A small image classifier, trained from scratch.
Model: activation squared_relu, patch size [4, 4], width 192.
Training: 4100 steps, batches of 64.
Data: trained on reaction-diffusion patterns (Gray-Scott), 95000 training examples, 2.8 epochs.
Rows from expert 8 of block 4, named by matrix and row number. Rows with one number belong to one neuron. Each number is 128 + 32 x the weight over the matrix's rms, rounded and kept within 0 to 255. All counts start at 0. Numbers have three digits each.
# up: expert up (model.blocks.4.mlp.up, 16x384x192), inputs 0-95
# down: expert down (model.blocks.4.mlp.down, 16x192x384, transposed), outputs 0-95
up.199:141119139135126116125114115120116136129123130107138128135107108125110123118142143108122123128135129129139105141140131145108116134120122127148123137112122121147107121135134121126138117126122152118134137124126123137115120132115152127136135158124147141150126129147141154125130117113135121110
down.199:134142102123129109146125111142137134125149115132126133121143122123137128146140127138112132128121110131141109110117133123131115136131126140113114124109131133133147130101135132128135127114125125127132124129099123118139116144144118128130129116140134115129129133121118137144130139125113134132
up.200:136154099126209114140148187188188117097146151179083133130095174135118141173149175117079111135093143188129181141162112115176124124076112114155029131087090066096102150150107133129135110072144148159139145149142135096161089191173142168122165152126187107100106101151052147083142128083115123115
down.200:074141105089149113092152160149125141145076178096123130178157161159150116100165049155114102068049123177144134089121083123057147132103136140163152149088099133134156079120132152143148112107092183187112066143125146133121135138092091143070083129147140110106139122146162127159156178126092176133
up.201:099137134149147121144111113112133106112124130120139115131121144138117146126126136142116131128145143136113121132120134108125138149144114107128117153122128162140114124132136123129121143109133117119124124107120159145113139128110136137135135132126137127152149134149142119134131144134147106117
down.201:135122131126130112101126150110147121094137105126106125139141115119123097125118133127141150140133103133149141106126148135139119118120088140133156126154086141146132124100145117151105157132146126124126126141114138080143161143115146107135119140123104113125142113103121134126142133115112137129
up.202:098123118119115129124112158140136129152102107163129149171097139144100122068117121114119128090147126135130142090142147120129141149135122171139126113139095158139131125125135123107103151127140137129119107118130109131121109172142108109118117130145120139152101126107123156145139130122111108105
down.202:137100148145156121132135124113110151122156113138132124124136131128120100146117124121144134110114114115147122134126119146114125145164116110126119123111080136142118129120161143122110114117115128126122154110136123156130130146139132136142119131122114137120152101125123089116130130127129134116
up.203:133128131143150111125147152136111135127097112137134113125103135135133140114125140123140106128109150130181128166115133132114123129145106116137125106115114127162146123127123130134091128130104125168135103136100095103146184155126110131121097141125134148125116110100160135125134123127130112123
down.203:120126095144106120129123129150126139153146105121147139141139137128137148072142145131124119124140151119107104106113113137064165149145153113132127168115119131108114126120117123130120139110136136104129117142146144132119121132132113143131135124137133139119148110127129107123102141147131137117
up.204:112144155145059185134149119088083081080030077095069091199165100159255116130187109073083084125179123000083091087154216166146100147180177141100035237140131111178135090150128136114180233144140164112047199136099204172064103209103064120115235118123121166148103158195116057136198163177101090176
down.204:132067190146133099116085120067070045059166202109249162204194068078094064109074109092114064132124120170086150091105060182105123180096205121007149126175118125096157137173085088099164073110069123147230152148183130180091105139142013197211118118095186098146086109153151181146122150180079182111
up.205:136115164238023110247142236230089107085051178025132135101029101255239079194170115139081203062097180171092117187125173145131176183050048036044081076165051139144089081134131123220140084055166128222111077126085166150024043176075125126088128148128148141141183090150101000076196156201206096106
down.205:036072186000052240157043162187170170110026193081255142162217185255104255173169170102073149137255147137221000228162148077087135119101207207061184222076072255082019207164101031178098138217200170058024081097000160118117255202164074201114253104125058186192125202169210039060100199122155000255
up.206:102108110108125117116137130123161133130132141138102133146132128132144116139139122145144139144115147110129149113138139116100112108109117117157114118131127106148139128135140138106126123147134121109123131106141130105115144111131119167137126145136118144147125115110115113121136107125140118121
down.206:152106116146150133131110125137110137125134112113124133123132127134142131140130114106095106113130116115142130120126116112144146137129125145130151131124112122133134127138127145165115128102123143134137133140153129130132133131125125107131140126114138127105133129117145112130103139132110141129
up.207:111112132101129070184072056098120051163139116132088092000131091170100153131131167096239090106111031109031075130143170236159234083143173144103190255043081240000255160255107255140017226114206125093162117098191183167073091162182095154159084020117116193139215169078106209168142126133146059088
down.207:101147116173204117070044228092179044159138073071113023159114150063089049255214087118148032119072133211071122127129213145173080048042143129170099166205101214079137108103146124136169168175140188157018150106008186038150103154137199038135176003187166212089097095147188255158083087219082145086
up.208:132137118149113137141159121098120112112135121164101135087171151125110127121140147137121094124155112139127128133110107135131105126137147124161128123093116131145126119098123110115150131154141175145142108144106137133136126134146126131114161083125122108143116133126108157093120087108149123151
down.208:158130137140123129097118139102121141138126120131116147100118126110101120148144127098110113115152124122143120108129115128096127117157134132137144080152152161133107135138124119147139141130113150112126111136124140123140157144148112104101126140115121081125095155144140109108117147145118098100
up.209:106121133127139135137146107134131144146115170107119129133148121135125109140144121142131140132147126132144148115133145123121122116127141126126104133108126131114125127131116110126124130126104133140133132147127134123107116132122121120110136126115122121122137111132125126127147120118123133130
down.209:107121131130132118103142134120120128120133119134116132117121148107143135139146141142151120111127112101137125124139141107118115113089123126160120124121118140136140139108109143128122141152125133142111125113140120120133119112164135123130123114120138121143138147122104121149122130149121143120
up.210:122165153119110175116119129137132102123101082136143129145133135155151146133121171120098145137161101070173088131121102113120156123162126151126106093127133091129142128093143123124162156105097138159136117125116120130125114151135100145132136152122128095090097136116135151133114126141098126149
down.210:128104139156140128105121081143114143121137129123157113111102119176112157124115131131144114129115120132101137110174133110055126093127133119132164141132127128140114129155150120120144114110160112133139129114139110112147124093110125124101091119123150117147082103111146126157138093105127130144
up.211:111140141159107151132129122114119136129117150133131115124145140144121134136139126108112152101142124130142130121135120147122141119149120127112134114130138116117130146126117129152130125140134103152140144129113118109133128118132142143156153118129117138134134107130135109135131133120140114118
down.211:119117108155124123112078123119136101130121127126104118113122121133128108115159147140139136108140110111110133115166117171126106150130147132096132101118133121146140123133136126130132118130143126138133118142127150132125129133112126134130131117109127122132124135132145132117125137163129148107
up.212:129121124134130126121118117126119121112126122142114130146134119108125141123129130132125120110127124114141112116131122123135123140123126116130114109111140086120128141136125140131121124144150142146124126133143134137140135145139131134110112134117140140134132119124127133123109125136121111133
down.212:134128128135133141113126119123119145121140126128119135142145120133124124117138130136144121141126131115118117119130101129116113114136136149130120138126139134127130119136107133127141115124122119126127141126135124120122141128118131115136148129132119105129123117131109128136118114141147146125
up.213:140142132145132119133122132125129142103123120113155138133107134134150137098119116126125130124125097120121143115136139119124112119134121140118098126102113102144125122091125127141112140125114140123127127119130117161131111129110152137144133117131166133116130133119122136141106161110106135113
down.213:148135126118120145129114126133110124134133142125124114115121123126115136128124116141145130120134118119101164119114133126127130137140128117132145111115114125123134109140133143145120108124139126114124141126136118111119136130145158119122129122143148133117123155120150123123135132140128134132
up.214:172180191029170147239142161142128131108135167182105071137124226098118060163210104090148170117110061062160166115013158063186089214143005091040069141167113179203140104117143220055081122158059050141080179137158095104070216095057168197057126044184150117044131103092000234127231122056160005187
down.214:042111170199210133211000048111084111000228113174144149076201045190008070034101150000061084166122193119138103144000255158144060042138158103118136053075074101223022104158162228155076161099101255046179255204090160108142148205197132183076134190097096032147095187177205029134054136110221208210
up.215:137142158093156091116168126134141140116177183109115098131119133156126119165157152134073111141110136140111100138112162158150173093101134081153137145155161110082111147144064099136140112104156095151159112149118130127139106123130131107121110107135123130129170117130148092110091166110146109084
down.215:169084128131103101074134136090133131172097149127134158103162156176121177097131092150124114077124123145156155143125118117146147153118110104101119129143123097143093092138138122120155147128136137144128124114117110132159130111113149159117148129141133150111094102129122153134141120108101157131
up.216:133143143134149111121122132141122143122126130118140120119111124141120129143126126136116130119130132131126117110129135138131142137118149123115138145132117133129121123143128112122132128127130114128128132131123134144140140130097106123123144123126132123119143124120143124128128126140132143124
down.216:144130131144134136128130126140115148129132142123117127117141122150141134120148121117120117117113119131117121121127124144126120126126126121143123123127139105122117117117130125129131130121142100117130121129142123112137124127136132122119142128126142128136127130132134133129126134122122126135
up.217:126153131173136133150115097098140130101127124109119139127105113150109144131155132141161150109075112140115114111132132146147110156126122135155110132111120133122158105150114120148133126088128149155160128147144130156148131141080139142107138109117102096124121112109105138170099161160129141149
down.217:134155182095124130113124099122105123136105137186159089151122142155153126110165149115121119111117121095120134112098153128142124143148121117133100146127146127161129124137135124091104130176151110154103111092117125104114120090123155058126111157118131136127121130133144154134125144131137108091
up.218:185121188172227126138085090125154062072196102177186149106106147131180134029169003170094070174142087119147156142139172213097130141072202147113110158215091020136126164123126124118073149155086045070114170105082077113136089230115004124093134162164037215136093176110143087255162186144122150009
down.218:094097094064045195103062189192076184190172073184117087136056059181107087088125191191068194014167089107113079172123107061123195194114213171161165101005081146102083238188092112112097097125162156123071210079188193144144158053131109143160181113177085148075032074129196167126198064070108120255
up.219:126129122126122126117141139124116125112128109125142128135130133141131108130090138121135154143124129140127144136122133126109122141117131131140121126127137137144134130107118130132143122125146126136107143135115117127129140119146124087122091113124111137165108123146117112142114096120148133108
down.219:121120117131149125101113128124103134128150147123119136122143138117128128122143118151125148111115126132146119117135108122113133146137151140129111123138127139144120108108124114114119155107126119110133135146145137133118144131138145121143116139128113139111149134131135115138114138116123093144
up.220:135113116133133127112179101137155115129128167151108123122060115135125123102131112140131145134144131162130132123121116137118110127128133124134152150150129130110115148118125127126116152119127114082091064133111130122131134070129114136108100120121171148130125105115134150150133118134095128105
down.220:143123125129148134169102133129140116111144099138124134118157151145122115119162097133133119119126133102119153134156105147126132142150112111130117131124147130117119112138129141127109132143135116113125094103121159172147130156158163126140119163132096109125146170127110117126119111131112119132
up.221:105112108140120120124143135126156129136136141114102130145144108127124129123096149123128128127133122126115092121114160118114122140132142135140124110105131128120133129117109129135111152097146133115117168135131123121139109111144138117102128114122132105131123122143144124149133123107146148115
down.221:117121144146147137128152109136114121169120151141129124140152115120133146105132137129118151163110144117102149114136140133111124138121139101139120140122105101151141141110094155131111144137128128131125135135152135135104124149147129144118147121105128118128133123119089139136103116146140148139
up.222:096134161128146132146108114119116114111095150134163142126102140125127133153125142146134099113136142123154140124138123102146131125120121117135126123106140119146111119117132113130133137154141134112151115157125137135135099115129126148144139120140111099099149128108123136146135132138103139092
down.222:141136123137108129125127122131132122140122129106135120129138115130149142146119112132114137127127145129133119120125111121142106145122123137158114107135123150097100134118109110113131139124138115111105126137136119155131152143149134112113127121142128137155113114116130132144105126110151138143
up.223:159111065110085084175086139090100171162117148111092179203023134169097091153120079200205052077206123064147110074078123154099160156035110158104095083169040080172073095168148170207164150166131085154103158126137121169156124139121120222080179202063092115130115068150086099062183104167115200112
down.223:165131146066128172053098245128159118115212105045101104098107134189076196123099167146095121163164121177064166151147158127118131133051103153053165121174130201144145165124093124088125111181206123121079138141096127101116149101115197136166131111115166123078155176160141026135069064157117114162
up.224:124138128102112137127144137154139113108138128138138128135121106112139125124142116126127147132125144117117137128139136136139097119132128129152120113140131135118131119112118120103129149111139115138142093120130135140135121120131123116144141143120125115124133134136123137141115123145157140127
down.224:117128124127146139106105121135147127125124122118140162130134143130126150118140117133139135126132112117119129118112109135148124125127126111121133115138111141131129131132140123146110122113129120139122131126144132133147117143145113134134129140129119125127114142133116129110115139129124124129
up.225:149092123151132151164110152130131130087177104083109157131095125128116157074143148181137123129114251124070069124128150105117068116136169159115137097025082114130080158143164134138177114139086157084071161095125110043118127111104128079157108144106043183088126197107146122139100177168177203102
down.225:114195110091098092128130167165071143185084105080101064128180139120079129092150134120188130127121138150154123118154049108167105137151148128112142196156114130100141078115206127117127186116083171092129154048138134120127162140146175088123115135117116112156119124078161209109156153140105154186
up.226:136136128135132123141134118148114138147127133130113145131105116144131134115129117125151139146140136135132127121106141138136145131117135133134132125130121110124108129131136120139134115146108115139132141124120113099119129122121131129128140129129126141136117123119128134129130108125143127138
down.226:130136127152134143117124141126117123124117132127117125123135113129147127128117138131137137114121128128122116111134122124134122134139138116135121117114125117119118149124126132140115145118144122130142123135113139138120112131137140133145128127124127111123126133112133126124123124129140131144
up.227:206095124076108177224160065133055105074149103166083144138197074118102158124169150172205033105124112165204202134168198165139147156122119154077110162134113156114097150238119123091179105125124102094158175109077142058096238184118091220150171087157188130082067125064121128090105105166142113109
down.227:104087141206093056098120164148143093130061109137186182115114178132058164208054151068105112162171083144127059146160089064070058052138214189137151109072170130082216097089126101138103154109080120178147075191155098154075223126074041215121069000067144164116174178133227102214103088130130136153
up.228:142109127131121123135130134115120136140115138127127120125115130132130119151139125132134112124109128133124132135123118111133148131105120120125127117130129137134134132122136122134124129123138124129128138122126139106115129147125127121140132105119139147124118139094123140132158121137111149114
down.228:133129118124112132122116140115116130135134139121122140139109120132127131126127129160126138127156132121126150114134122112140123113139119141127131123112124129144124126106129136130117122127129111148132130137118124147132136152128134113139135153120138114134125129124133136142121137135120125127
up.229:199112104151086219014009175177130181149030059114238168116092205120255184083182029121036116243206167230092092125056147068090106014040191185126152085142214222160000062137097181154240120200094184065000119198000095108136148163127093099072145043179123185116135000062209081067025101197126153203
down.229:101153087054098093092137155120008226194167131104049110236066126043069164076109091167093129068134120092136083173153064063199016105248255141249255242180038140224087097065101176060148113054147220177177101132156149187170151047083151121157193084146187226183129116055107190134227211031050096128
up.230:129107095139143134120147130139119107116126145130122135149127122109119135135125129134133099138120152142112099162143104119112123105113114118131117141125115140117142141142134118141146141118127128123133133142128127122136111132118118119131123113144118146120114115158118115128137143137112127108
down.230:120153107131125140113115123130128136144129116132151149123137133123131133124129105133122131117111130127145130115137124127144142107117125119145115158114159136168122127115124127135132137113143116131120113134138127157127135134121140150118163135121134101111106137111127114126122141138136134115